Weights of a small CTC audio transcriber: norm rmsnorm, 26041 training examples.
Rows from block 2, named by matrix and row number. Rows with one number belong to one neuron. Each number is 500 + 40 x the weight over its row's rms, rounded and kept within 0 to 999. All counts start at 0. Numbers have three digits each. After the name is the row's rms in percent of the matrix's.
# fc1: MLP up (model.blocks.2.mlp.fc1.weight, 768x192), inputs 64-127
# fc2: MLP down (model.blocks.2.mlp.fc2.weight, 192x768, transposed), outputs 64-127
fc1.132 105:504516528500511482415516514484497452460556479476544513537496485482435495567516474441540444508447525572507521502579467375560532482500549570497451422458482518572471478453462534511495541501445482
fc1.133 114:509536531521566482466525461480467558488500510449496497511448456434561543480507486493564519549491491477430504483461498529515523524571528516511508500543528547476482556407497475485529544488504434
fc1.134 083:388496450423479456462483496469548479550473462496481482537521583538444484434483570525474530493520469498512497533594510474541463515543558505491440499517438561559542503497493517495556454509552471
fc1.135 102:450475473452512525419476461509444562502585530546469511528519516490448534546460501463489458551504489483593513450438502528468489449537457443519496408511436515488414464514394500550446467507486503
fc1.136 123:503540522463495473562509488525492510446534515483452460513501526506471480482456532502587460493458529463508462461455444479512460448534474517462562571489519499567518505495566502455492453531539454
fc1.137 086:528485488512534499502450534473454567541506522491475514527511526556538550486521531448436595438463513425510494610493484493509520549560529500515479511494466538481468459512499454501578530550483534
fc1.138 103:499522545543427580560505510563548543538528464505386543533519456491492477559484519486421500601535528455497487508486451545447460520525488447503479542506538443550502527438480493544477509556449425
fc1.139 090:538488552504484484437460487467530385488475474505447493474531512489470476547543600553467500512466500559507500475554486462454464484478508462500530492571467556518402494575545445488471485459541511
fc1.140 091:531506443507436527531507540573410473544517503525514500536410492392522517531513506526496498537497471504521409493476448510427521489468465432572470457455451514490473464596450564464468552496504550
fc1.141 098:426470548503516505522375491446376525525515471498492475487504543552513467499549478451530562482518491486471484505508531429494451463514524512437468476464466511519520444458523501503463475444476481
fc1.142 107:448551486478470526506476480481539500456475537491553559562491493498471478460457541476529494499453462486549441537498461499467467458527484531574518551510510477516491553441490500488519470477474522
fc1.143 088:451484501426471497501510533517502500457422535495502531517524471484507437556467462473462500526564553520504481513471509570547510480465504495539514491419507462494565453471474483554501451502476530
fc1.144 109:478474566544534499537466517469532481515449502433521562517502562469475511489464447540488430507501493473500478475471465415502506519520514486455498471443535511519547528553548493452521555457557512
fc1.145 097:500517477435534484432483481470513463446469506483467506527432508450546576401494546515460497504515518472571495497539574541487500485492514566562543486529538580530516471456555568517503566553438548
fc1.146 096:571472524534455523483541547422571521509501433530454489531453573460478529554411453494516468482531480528494436550476500473449477480507483566499446486522462496474521511596522549481470501490454517
fc1.147 090:528595484454494512443434531493486485539482444457476558509439521514483601483491463526476476444496439503532491540506457520524586533492483530463505515439452438501469489494491474534492494532469515
fc1.148 090:502498507537502566449536568541579530434571470486530475480499500540482546550426473543450545480473419538549538513483445504468446458497469510425534498470501492509527534531450488529576493484548513
fc1.149 112:474511469508494452467504529482558494523444491511518536525436485537548470589496581478577522504436496553461471458498496454469480500478501560510466565497512410458513461472554454538491498533520499
fc1.150 095:541536469492516445532567458503490524554474501563564606516523501462505531408518524476543464502496482489545566480510449506510459450495532472537526483515477462545481557540488529498464532496480390
fc1.151 114:453522527514497509490510474532503535466516479509504505471487521557477502526585528444441480542514493412532522420448464540495520436416497479526475534473521514485449497559485494487418526471480460
fc1.152 098:530500565489471427523506471511519554531546495481469482532461513596420545441453591574494531531447516470516496478502521495543481520467469477511478443459470460476503459491474525538525533586565443
fc1.153 111:502530522571443512570533570527554471503513623442444425477508529483527536533615543505507517515521514511481498608599484463559523499471456488484506488488545483495450552536460510504544484509470469
fc1.154 108:470469436441435567531526506429513414445514505526506533476435483533559503474431469464474502476447430539518456499555490543493507535479499559475484391494492484465489482514452535488544537470484560
fc1.155 105:496466476590519507535481506460542498535487493485481518528571466493516555505425534536558442538426455496555505539481482508444468531533508464567503492516510449438453536480504523441518517482486511
fc1.210 078:549540471513544487490565488500436462540487553548404504517504490517548511566521479475469518486535440501489470439466542481479515483462455486528478499522503519564417521451557532480563488524474537
fc1.212 100:561481475570543496533446448462448522502477481528584435506488480502489538518432505499474566549568488449516460460401494459541437490530410550551530525490512525471552465487515492500485442479500460
fc1.213 129:506468494527530515477510537514507464435504514400464500557463550573546532508561558514471445439507524527442472508547443486505511544587514484562501440538548481495486481495518427313597519433496493
fc1.214 097:572479451499477496481469545578492490479420432620548467510479496490502522509499438540474462468478513475516584441500438480523498501479535520501462474553497372439423552516547549516522502541535481
fc1.215 090:570540520531452529452526490560585529539552496526442462483464466541523571484547483467517523479496506484491485543537544512538504552448419508511469506547518458402591513551544545501498553538511585
fc1.216 098:458533493546497508461448505406493508452512455538487501533456489512488460519475502509517512546439538481518463590545518453552423512501479502538438516433518555526522537471568430478490518468513541
fc1.217 094:505454476545454504539447574438544439508502445507577589531466571489461528471461460485442503461465511498539562444387432543526501461486483548466500461449554511558467496643533478485556430491510505
fc1.218 110:432527505464500454531499503510492513445494516541488475473534474538551534507498495440464463543505466419516479487465447528557480487514539570460535453518457497487480529489504427467514490474524503
fc1.219 101:411411544543475551496526434535559513511524464519474449533575495562554547486483495451488508559508494484541563494454543502487462506525499499483527382513487439489562482490415492498482459495526447
fc1.220 104:536508495450569495455513421510486549496508487504504494558518506520529546535565536499483581588510502459583530551543453560484510507518465426465545442516493519494547477486494431441534498448510555
fc1.221 109:497411531455517484486577548495536560493525451518509535568538462516562528492463440469465495470524527577561525597552505511488499518498473486448535516412501477511488538557556485477536518440444506
fc1.222 096:494507517452508530492553448507505535580450516498550510506472527551513487560536476575456488565541549540508485512474522506546505466532516503514494440440468541517477492516489501492476514559481489
fc1.224 101:496509435451521481468484556464528525430503509545522452490564493451480475510467431547489527530478522426469447512545519576490508518488520608501528526449449478451585529465473502522484550493508487
fc1.225 095:529476526496538519432459508494440586541557524483461553518470502446506518469490553520414579527449450551484553497519487487526463515549504561508544492499559509458581515491496485523525500541458586
fc1.226 111:524472523561522464504518456521517428494501532458456458496513516448516565467500522516499542542499491450496406501436505464480511525549518486511425481447431508528509475515495515520538457496555539
fc1.227 088:469485469500571553489457501521545462514470524458537543423493565559499540446474432518477512566420515480482456499447509413500519509469481492599441461449507489504490426571452516469499520548501498
fc1.228 106:554465541491508547507491481500535532539508505436460466529437501561500439503536508495422497555531568492518529564524405533485511539527524497425504471493507498466506448484520513492493522509555478
fc1.229 104:468498464467547449521503471546529508501543519475510512537514502474555604510515551476516382528420467557581475510508474533487525488541490478573517461488466438517436482534532549489498491495481524
fc1.230 093:494504531417536446476481497595518489504548532504511408519553559490570455509490430545493471510515512450560551482550456492467434483430511487532496475445476488464542569487475572516512503417583449
fc1.231 118:586527497529496490537501581517562536502518491597507462480496493519461462450498548455498457454513531528465500500537500560471514511499489518490512494470533456520498531491497572442490530518556492
fc1.232 095:440494482506527534526544509576511501597518513512399611538536441485535548541514506462487434493502471490591464529567485499572512462501480503522522497467532617555517549531462497481475453568589481
fc1.233 102:521461475413427547478465520548569527438524434497489534547570508521464566448458447502515517492477533446425474529437464476505587508510500470508553473450481505460488466471487517470453460513446498
fc1.234 103:501512493495554516460451485522530475496470546464453567526563507500519587478432571512502473499497540445535488561507580492483415455578483526579493505537507556500599451500518494470489515467504468
fc2.132 100:445523525507500455536536550476534516523463500567537451496477517486493514399484503404503489455410551458460556489536548409489461466479537459496533502509490442527484550518572508499496506446524501
fc2.133 109:472462476520452500523491484453471455478532506462430521448559535490465501568551533484500518486554476505487512531486559503527422474464474533581537513464505442535446505533476462528514486438580506
fc2.134 087:522445507520470492511507546352533479497482535490529582523436541488524527556503533508485474484530540592485521419503476453587563517509428494516616531485520525535510460464492528498453543456500495
fc2.135 108:487514480500520528507526505452525506517504503519471538519538524497496448527534524471510486523489453473447558426489434522502482432434591431540476558563500548448516545563578499516446482498547474
fc2.136 141:482533498487396506424491489546409492503375485505477499517467512540474478484470447455539496566531587542549510508471595466523496525468432553520462445456492510513481471491490532485524461426534569
fc2.137 091:469482506541450492507475527494477517456478459544452481496478510503516475584444496477540464498478501477493531524532552523485484590516527484565538521547478388498578509563542455420511514451511559
fc2.138 096:471514427518499487435495462495503539467488513510401519573483528461556538483531487435512531485497611591508513452477483487476551462540489463482531534543533536508510482601533479583504502509546524
fc2.139 083:483449436495508519508514463465515479482533504500489459507536517458497469545497532506532539526468519448482491474474442474466515505427578469470460556497503509554434493508433500519424526565508530
fc2.140 089:449472555602492504422538504580554533427484503482491499527442461472466470448453485502451476520471538505483506512561549545385513556445462524508532464459512463497504489521532466554466541438494561
fc2.141 101:506563478504501501447484510451622533507506469468578448438571528549493487476459465430507441436489530514535476503498533467464487507462463472439533566528516503522495485527493493502464518494464523
fc2.142 102:466485529553519516492506541414504446503571478521522468458533467510507459485451419453511491572618501528508422553542461483539538524450559456448486586548398476581418562493510519525545467501501485
fc2.143 090:486504516511461478495493450541562463449506494508482478478497544521544440454468498480545537519633561461470517419438475539548510544488495514388544526488528491535520513537557446521578547467454520
fc2.144 112:453475541556423465467479547487540533509408445529492500476421494491528522551517519451467508500511532474497513500499489472428468529523501499521469498538498525510578467436510521470512508453486489
fc2.145 102:475458513445504491593554500515500526600522585537431575507515469505543555532497514466474521527475492554401482447456482470482506478464533491512424522512553518541503435534484500462480553544408528
fc2.146 090:517542492471477489443519416456378479659487570493501523597558451512475469565463467518530478538452443515494376477532545486484492542486500495528509446493535517427531467518489454444497408503488496
fc2.147 084:486485470469541522600445561468542519469518481475472493432459547487516508464512430546461538533502514479518506517523518514509509475542551487444563442556518482556504537478512450481538549552500500
fc2.148 089:541466541591517483522478443503436529467491473450497501536493526532570509535479512553471521479545492517454537547501435493473458426454519495522507532464470451523499549479562475492506578550507558
fc2.149 101:527493449560495499541521477471514576536553472476597461491453566463487504517552470463507498485582542407508482555503410540503520501531506525518475507488534502517520476479441476551511495535357539
fc2.150 097:535504493516488535514476516518464466543545488451676516537544485419457444491458514528414566493552574476441463604510503490488468476544460475534490583428481504515462507440494488497579504528591533
fc2.151 124:541473554506405499526476494487515505496520532522569561487505435558548492476507460508480510557534531466548480560536539541455544502489508503548510467502488489512521493481532507515469461561521473
fc2.152 102:395530514500468493497465512495521493484443491495459457474481511542451499552512452549526497534525618518489537547478537504581550567473462490526454543565466433491516447502561535553548455515453559
fc2.153 091:493526488515535527453542449519486606476499412521404492483484495454489540542527537507527455509540463445475583507462468518554552466495536556420513487507512601515513485472524477513549497468467507
fc2.154 096:486520511539530461483569467477491531585505523554515538480497517528491467508467483430561444505412475461469554468525545498412492587517556494521449445576484414447516497537472515433480503460526409
fc2.155 112:489526557485493491495479432392533507531458456504506496474508425546520529491494467508550483505521486485420528474525573500426552488471535515547521443507565556428385488539481567521519491556447513
fc2.210 082:585543470511409532554509486595523472467423486491390534506531533526487517558524483481485506501433484421468485442496555460500520470510536430488481484539462467551509520520451521508519450589582513
fc2.212 090:396532561425508483513442531483440477532455511495472536526464442487514585540407455454486443495508456475563528502483487508432556488486453518517491458554519501486540394536458457489475494492533478
fc2.213 122:548512489511504501559431506488547534529487440545504484513494565555514511445484502443497482539494458557546468439499510533509495506465534479446519565575523490511465556457503485501395479490491540
fc2.214 082:612481520560484512557482457573556527497549528464506456541527520494468468532469501455530541483489521502445484436582547477550473579454475573481499483489450424513523589487473524534470494452477507
fc2.215 095:489557520409534508542562526543490503522550603535464520498513504486504522450517481455520509446440515525501478453546469523550534515565525456476557515431554511445488491557467478462476424502466569
fc2.216 086:463525561529583489437481401412536538547420489488505576476515469549460515588465514409523463498472496469517530519511520508587445498554500480439545488533539552504531493518490533467531462551466527
fc2.217 101:491452488435575495379523494417508530565498481546553553496491482503539507414578535515457530513460540596523484510525342456541483517536460496479501429503493475465456546510470501499491492537511446
fc2.218 089:524509423495486446569567516545441563487494485501479503507555580558432452424401452518565499564539446486418489535472467455502505478470537537431502544488496502447539588512502530504534582484444489
fc2.219 101:454417549547504450529503552573405490485438489440536536454509488529528470539484446527489453477535508457480501486514492487446491481435511432515542504498524453446455527496529512482468540465497569
fc2.220 106:510428485473483501542561559513513553502470531571510472388462558564527494570507462514472481524463497513424509506494473518484552512511527486537505461568478438468452467505466492528408502423481566
fc2.221 101:475499442540515457527517468493408527487465416498553493499487503495447444497472566453461438499473510452485451501461486508539454539461538465532365511511501527483511512528472565557497546415495468
fc2.222 101:481542499524535489478545553549499593378454447498537514437472531537551479507475548562466501510517509434518502502441523513495525546452549510546516518467541521493491545456578475513433525506460485
fc2.224 104:465474483447482535472545499464495505542502474510518483512533501510463492476445515450551525531479543473536491521467453538465473483516441513499576499507523509430478553509482537527409516428485552
fc2.225 087:433509530509498483594567475465536449398456468508459488501506515500476435471473518580545485575457473517537485512572492407452516452521507452533484511459484538445503544471533562525468471519532553
fc2.226 098:486475539479544500452571486492498457530571480492444554460504371477534479475522504539455500500471557428537488548506449518399504516485480484626361556472537559488477500493512491548479493540468518
fc2.227 096:501480523530483477537470527493488561467497567519619464540428520474549504577468493429497492506525517486520476595494466467539496486459519504523456463489517457441548558505533448476502496433475508
fc2.228 111:451482404501389472472515491459486517526521487518437574522593526518501480510578499473418492597498474576583591424519435529534490429472473501461478508483466475478475532485470512490489512507482544
fc2.229 105:514519514536467545492530438425461505537517472572457494543531488533489603483507500530482497518495444533518443490395455516530438495571589465428511504457527479474451516587487534429508545563451523
fc2.230 081:527509509427472480486472506593486472580550464528524504505534558497527511507486495452497440590468466459443546512521450478504455508426510448600381492544463518517559514413484490532555554587462458
fc2.231 096:547451495522479461463436494497473547431495574516510491530481495501516483516540529496511549535413531466534528521489583481531501508535451512551510496500485520500531507488533502540501502555517508
fc2.232 088:416465524500412465427497538500526468543500501541497489492572489543447494495500548433531551518451559510410486570521539521530572504487535541453429540493486440526507500528495578534483556490507506
fc2.233 093:433443533473537471530552509533391467495482576542556478527500536487500488486538472434553465521484424522439498529586490436556497507502538475467465470566478466487491494526523533492486546477541485
fc2.234 104:507496465487482440495473511479505503591515429499402439486443438511516478525488507517549496447449557471455514473458458478520534469483443546525484494492525526495504468532477526543448492647555496